{"gain_aug_db": 6, "num_classes": 4, "activation": "silu", "channel_attention": "eca", "kernel_size": 5, "widths": [128, 160, 192], "mixing": "cutmix", "optimizer": "muon", "muon_scale": "match_rms_adamw", "momentum": 0.98, "adamw_lr_other_params": 0.00076, "steps": 15600}
Rows from block 11 of a small sound classifier, named by matrix and row number. Rows with one number belong to one channel. Each number is 128 + 24 x the weight over its row's rms, rounded and kept within 0 to 255. All counts start at 0. Numbers have three digits each. After the name is the row's rms in percent of the matrix's.
After each channel's rows are labels from the 100 clips, of 14848, where the channel reaches its highest value: "top examples" is what is common among them. Only what is clearly more common there than usual is listed. The data: single English command words and digits, spoken by a formant synthesiser in many voices.
# convs0: first width-5 conv (model.blocks.11.convs.0.weight, 192x192x5, each kernel summed), inputs 96-191
# convs1: second width-5 conv (model.blocks.11.convs.1.weight, 192x192x5, transposed, each kernel summed), outputs 96-191

convs0.39 093:123093128135132136140103135152141149113122151132173152128125159117127093162152124148119117139149105114154083177146105098102147123143142124142148139127084122115148098121128110112123086122088131146156123132095136111115096118123073110104122130127157152136166160133180185148161115152089153120
convs1.39 094:117094143165126097136167155139128078161112144142118102157164167129146125116146147114130117109115158124116145107087108165161149155164113152134142121151131133134101156133145131123148144147160153097119136127183138141098133150163127145143181125157126095162155127101124119134148135126148133139
top examples: intonation: rise then fall

convs0.104 099:139102111131165102154121164109108110149143153112126093051160153106169121129157120147146141131139149137078167095114133137130138067183174160145143132092076084127079121128106146112111138133139131146145125118158154147130105104112128082096103155127149121105163125121093151141120108121118130140
convs1.104 100:095144168126124123091136115123138147133089116118099133127114122085119133151106101105107096132129128153163110109143116165143115111091073135151103126110118106121107163219126101124109115117131145127105150077106132151130100119143116124132120102107087118136157128128088125094108110090092101155
top examples: /t/

convs0.5 108:106132125121137105107168168117128099115117085132175109098131120122102118147154115130120155101103140136118112110134147129175199143143139130135165118129105145158126133132130136176137095145108114123098127153092185153121138126089081089097135094131151159136120125160120107137120096160123143121
convs1.5 092:087127162127103089155069142101132119099135164129122118161133099101094133103129147143117151153150146131134155171152117117160072109135154126124098110165180124116123114107162110110134104082142146135138126127156122144166093139107140151160160153144142118142097117154120146114107166148147130106
top examples: intonation: rise then fall; /f/; /ɔ/

convs0.162 093:099101164130116132125124129145131084159101143157146117080118122102149130134138152143106102108141147152142105126162103129135096144144118119128153153176126097081111141109144136141117087123129136088105135156093114149130070094135119164122101132120152121112163143125093113087136109139123144140
convs1.162 088:089138092095165136095124148143120136134142140095134120162147142123070120121141116095088121148151127123110146132158147148101139140141091115167131121118123097132113117146104106132138151133106138100124130129133165150130146113099129109127165103150146113161115146108158121103164086103118139132
top examples: intonation: flat

convs0.157 115:136118143117122132087124103121100124131149129113144151142169088127132122175104118136144136129151136128113073164095126122123106150147142146135120109126161100107087147098142072102133110176135172147113077101140084125156107152151078115169093115109122077124127162144132128159112155162174106151
convs1.157 112:098113093118140094091110093099147074125121149118071110147105105120133107068123110106123108108083132102095139126147102147121147121103116110092135095151104102108160139123075109148157134099153102090130126149111114115119077127143137089099111122111125167103120106123086103063117139098125124111
top examples: /n/; /k/; /ə/; /æ/

convs0.64 108:081112127099142121122163142106109126146129073137134098084095125146136127170136090176138125119161101106128160130130128142143137135143154131152115133130117151086102192128139158125071137144109150130170166096131129132134122155156123109115091129081127151147115142173132109160101111118081112151
convs1.64 100:166144156136151134109062119146135145139106142113119116170164137162111129152129098110110150115112108147133110111130161142155170121081129133096137134138132126155136167157117154117111157151157077127147115137148127138127149112146101127136141159127159151123105098109130114140136129148170134107
top examples: intonation: flat

convs0.52 092:130118126096126148137094124081108125150137079123121131099139138065138134097155180152110167110140184137134124122094135126125102124138137133151106161102099144108141113105123154114143190150107127117137145117110135143076144108158118125113122150124149139172127111122139102131141156131100154149
convs1.52 100:131127123175176163090126137124146082102128126104177089117138115170138170166118086137148092141117114131123180111168099140149148129089128139149170098136159139192111166132108113132127079130119104153158115139130166136155131105121105154130156093166148098109180131128110106123155139151118102145
top examples: intonation: rising

convs0.134 092:138132111108124119156111131155114135179125100157073088102129147118155155088186148111115120131098167112138124138141126151169087101139141085136130115103111090132126159143120112126156159130131117139105107088182156142161146109149110116060131165130142183116174140093096105125122121089120132105
convs1.134 098:151158145122137159142126143144127137154152123106195116124153151127141135167124145136129129148145138140109133089134138137122161154104133126139136132131120156133159141123147141112115134087133101171142197149162161119105105147131149146152135101129117136128141124102164178144147115147124179144
top examples: /t/; /p/; rumble

convs0.145 129:138116130139125120146089111137153137123156147124215115102122139114120122123176155086136068135150145118176101115106141129133121132137052140093153126139156126109120119155129138116120089134106124174115135114108133134145148073079096139130149138136113131182157147130172146128146126150073132087
convs1.145 106:136148113159144153100120136122131141144117096140109176112133123135127149136112121090164124155107113109138124145151135142116136122157110118136104121145100109126153128125110119141113051132120122153158114139147098146110134168121140183091103116131122124094130155126133097155101142039163136148
top examples: intonation: falling; voice: deep voice

convs0.56 100:164109095121131155096086126180121110155132120137166135104133148108149146121140124123142126131110117108139117144168155133135107132158132138089118114159144118131128137079140122120107122111093101136170113103082152135136133155129118128174128137147154081150138124138133137075140116157073161071
convs1.56 109:132149142106137141122080103127089134148160164121155164129129154150140126098154145145122178126131110115164143138107128103112143136103166164123127140118129167157121155085142095160145169146157113169093164133133139123145147142185109116157161122131127118135107155163137080189112137151161155096
top examples: /n/; intonation: falling; /p/; /ə/

convs0.77 103:082155141156123148138103117159192092139097181144114157120089148094112143132131148110150127098123132116102134108127106170119163161116128080078158135153127148112122113130115133145125137135129117120123116145122127131110121141136124144119140128130114101104142136108133147141152079176065118113
convs1.77 111:141091092152115133145204095100130134119124133114108110153100102141131106137145138146137138114118162155107140118123124106149136151079116090109177109097149118118126155138130112112099109101141181085126147092154115158143120104123124147137153144089148118119113118118111143108080139114143087148
top examples: intonation: rise then fall

convs0.8 097:151147112122203145107132113088100113114127096147150076107125149089108139147138110123145128146147121141121140127091113122165108155119087129174123137096135106091139120140096075131175145140150154103131113146153117154133117091100117133137142169115108127117111140175104155159168139106063117140
convs1.8 096:133141139125126139148088148137136108160133134156155152130153127139145119103128109114139113100135107142146120125132131114144131140100161163151126145149138134150082149103108113140133190097145126119120092147122123129152201172128104136137114165125166121142152146089135094074070134153168157114
top examples: intonation: flat

convs0.140 103:108092138140137152114158131128129167140101099146153135154128143088161138119135102109139134113131153138143138119156138108124138122134109146143147133109083126129100122168122135138071126127103133104109114140163152151131132181131138088150116131119144103119142125151117127124138193106086144093
convs1.140 096:165128081122073135131147159130141150109121131098126161111110141177106102164129124160088103127141151160114136116081110124122137146094130143092133145096133120147099125108126138139128134110105043135124136125137105139134118123120113122141092155123115151155105121116128152160129102171105129117
top examples: intonation: rise then fall; /æ/

convs0.169 080:121166121097122107171130152144142110130140135097166155079158126132107140107158130116106103149164174139105096151183152136125128111136119161130102157056121090123062150169147136094095120134106139126120099112114120140172142146144113097097116162162124177142148134119108148120142125099123109122
convs1.169 088:177125158145137166126120132142114109105106104159085102103123088113120141128106150115102153121159144095125112127102135121122139146134122157104166116093151170120125139144126153123113152134116092150147154117099129108123163088132091155135150132100158085127115136133145131129108096122114145181
top examples: intonation: falling

convs0.123 091:092125140175120095159095110132112108115100108118090108145126136098126089122124146152132160156127140128044135120118147134120131100154157120123135205111124125121128118121154099141138159138127119155157140124168170134149116112150127067136135137127144094122145144120068162124137099156097115111
convs1.123 091:141128108119158151115152149121145115125185141135142121106174131152133144147124179075142107115163143132153145183148145101138133128182121102149140078129162155109126128139133143153103119122118147115137105141139144113108112146152185175103153138138116144148146077045088134186132197090136103176
top examples: /n/; /k/; /ə/; /æ/

convs0.143 102:066001132147089176096113132126134137123086148103105133094138160142107131133128132131135135132154105138132142145108112140132134022135150149154108118161081128082141135119102122180124164150136120084131142147151137115134135101129162109115117144076092159126147117155147116141142147117121140133
convs1.143 092:138051106112165140104163125137141120095156158133158152163124106095137119126140120150126138120131133097117143153126170096129141124059114113129131156166051124142083132178181138101105111152095132136105148113142146089108118182137081115153097124126127131151107123124126160100134149177109101145
top examples: intonation: rise then fall

convs0.32 110:127130133138150120115112126113160165132140106110135166128126113105110102132124163128107125162155152151130134162083147131127088160130150141143154138143135152138134128073106139145145136127166126100124124102131153144131151127102085149129110123129129098115153128129155153102141127089080129102
convs1.32 093:094123140134066160128157127134080124105123132163127077138143119120123152172128124149124128099170127130118104136127173175097179137112124157085104156088154124130089110135102131086146087204110095123153134132122130183136121159118123118102104127167133137105131131131137115103129143140152129145
top examples: /t/; /u/; word: two

convs0.33 105:170106155156130095125126082112136071116144114130085106147133146083108197156096070151127130085133128174121103122106128128134144160155138170121161166158118106069134124112110086130127119160100129147128139139096137132119124096166100167133133148107109145125153149128100161118136107172100132140
convs1.33 095:089137123138105147141127148118148121133152099148144126126168113140180077102115129136115131129158133126110136109112120128124141159137125127155097148111138139085085062145145148096099152100139102023141102094157135092135142155120083127132131120039178118085151137142120138117105147150149112132
top examples: intonation: flat

convs0.24 084:140104165104085151133120109162127087186168143138138109104090140076141136152155131139121133109134144144138123113151127121124145130117155113168155133145099111120114163094132134112125148113125096144144166130123145152121105134094150150131123154139131122094137111148092144140140128129097142131
convs1.24 088:094131172152128125125141143117139129125105124129083100130140111144146153204098110125138135134114131161092159101117116138144116146114128121138083115118097150077118092151139080118147120133158163096113152096105117130129145115168102104112128107052097096136147118143141151112145136154097096126
top examples: intonation: rise then fall

convs0.187 094:143119108137120146092137132176104164133127133100132135111130152148117099132120119132118113128117167137164121185155168117151127140134102149168122160072089090130087092133111129157168117129095102103151096138119108103120164127126134122074123107136144148144153118144117106155126119092086125128
convs1.187 110:118152122141108084214110125119145121111159139138136090152112119111135160094136144104141147145156147152082151108113150118175102134117143103098135109106156151137142136101180142136106145149156129196132125162140154168146112076155135134188149118132168123128125116130156102113125124191153151094
top examples: intonation: falling; /s/

convs0.133 098:106100087133154088094110134135117155142114108114163119162125129171136092120129114121197117182125125121085108123122134139118098063136122144104110127166109127132119156141116104123117107156137142188156127111095129132138139104161145119094167157147132116130133149115134159108157071139113114124
convs1.133 095:152124144138101158170123140094112144095117167111122165102119131082130139153108153133152104095137124153166141164163099139159081166149172091167113109121135133131167148163125163117120148141173108107160110126145137090145117108128110161108128157124140154106157120172116122184100141142155124121
top examples: intonation: falling

convs0.49 100:127168148153102072150144145132136129128148114148159117130122117087153152124154200141142130134146113138136110104102110161136141184123122144125150159072119093160145148169073097141127148126139102165113149146147107162103172108122101138115110098137123134164134127108118119086122110117108133131
convs1.49 109:126112101097153116088158107127145147134114111110132188124112138147127112094117108112100135110153142117128114129130163143127132126128110168104141146172141115110068104152170128116112142140150125132115117133065131079133095126138129122147087141141158155082081083131129114160156163077132120127
top examples: intonation: rise then fall

convs0.137 119:147104106108163104146122149124118135124139165131139167116095107107152100130120119096129127151143128094177121156154119127125173111118100104123158125158122104167153127112130155118094126139144142159120130161109122104111158120083076120109160143124114160144111106115175116097153123124078147136
convs1.137 131:136124127131108076121111108131145146131124138124117117113133117163100070130168123139115092111113076106135103123109141153129111116121124121150119117118141116102139081097075121135127111100131131102089101159101131138130095188090151118144116077134142121118148117127113112145092163126152127098
top examples: intonation: falling; /ɑ/

convs0.191 091:147130147156126115130092128166096141133104099160173102103114174091154136112165142125103127133128158143110151156144138097134121104147124142143131094117113156113120106112162143137145102138104113105102083117104117137108162132096086153082082171131159135134145116127151148112136122144084119098
convs1.191 114:132127177103121144090098163174118154144150121096165164129191154126147133102132183139185150155122101108108147106164162125117115132194138155084156173147106118145127130107146088150151147139146108143138138137130108124159181125144186115153143129141164164155135106131130120155145067182167120145
top examples: intonation: falling

convs0.44 092:102116158148138128112100135127141078187114123088114133097115135068097132132158125107153154113153131146129120127103104151157105127143124150136115126109092125120124137072131118096136117130143113179106154085128136142170156136138139190176145082065105104131148130154110170101126123129126117141
convs1.44 087:164155095120121143153148141096119137113119129173119134099151149141136132106084093234153150154185154133118115100144105120101137147132139119121125138143108127176122162151117175143156141132115132135143120163182150146117115113131114129088099124129158133119115137142142116139107136116111139182
top examples: intonation: rising; rumble

convs0.180 109:130171136116113132125156144121133105119131139105163162135129157099072097153121167097166123164155135128126156150121129147176090154184114112121127129138118162101147155131155127100102112152120137112134157093134114138124081127123108128138148110085124132138122156045135087143147144087145206128
convs1.180 099:165114112156131132119124088126109094121186122122183123122137121110096144123137087126129145093117119062140136103092123145139144168099126145115114158121115120144084141127140127151165139172133101146180103164178107143159103118126092133082121145172148149183130115112133139091171084154133179138
top examples: intonation: falling; rumble

convs0.59 105:122132124115139116091126133146107129128139131148042164100132157158113107137149151186122172150141172133070086152143116132140104126136172117131139102122071128140150121104121153124113152113118095179126174121137170164112121116140135122081152141149124159113141132134107145128140108113087109110
convs1.59 103:131185160101125160147150125138136173117090125128155120127138112167188155128159148090139087158121131117159120131129156132131119169119119117139120144161172149140160149146145131158140109141141134115151133164148162144131103118149142106139148118124140135144152186120127152137132134068098143134
top examples: reverberation; voice: deep voice; intonation: rising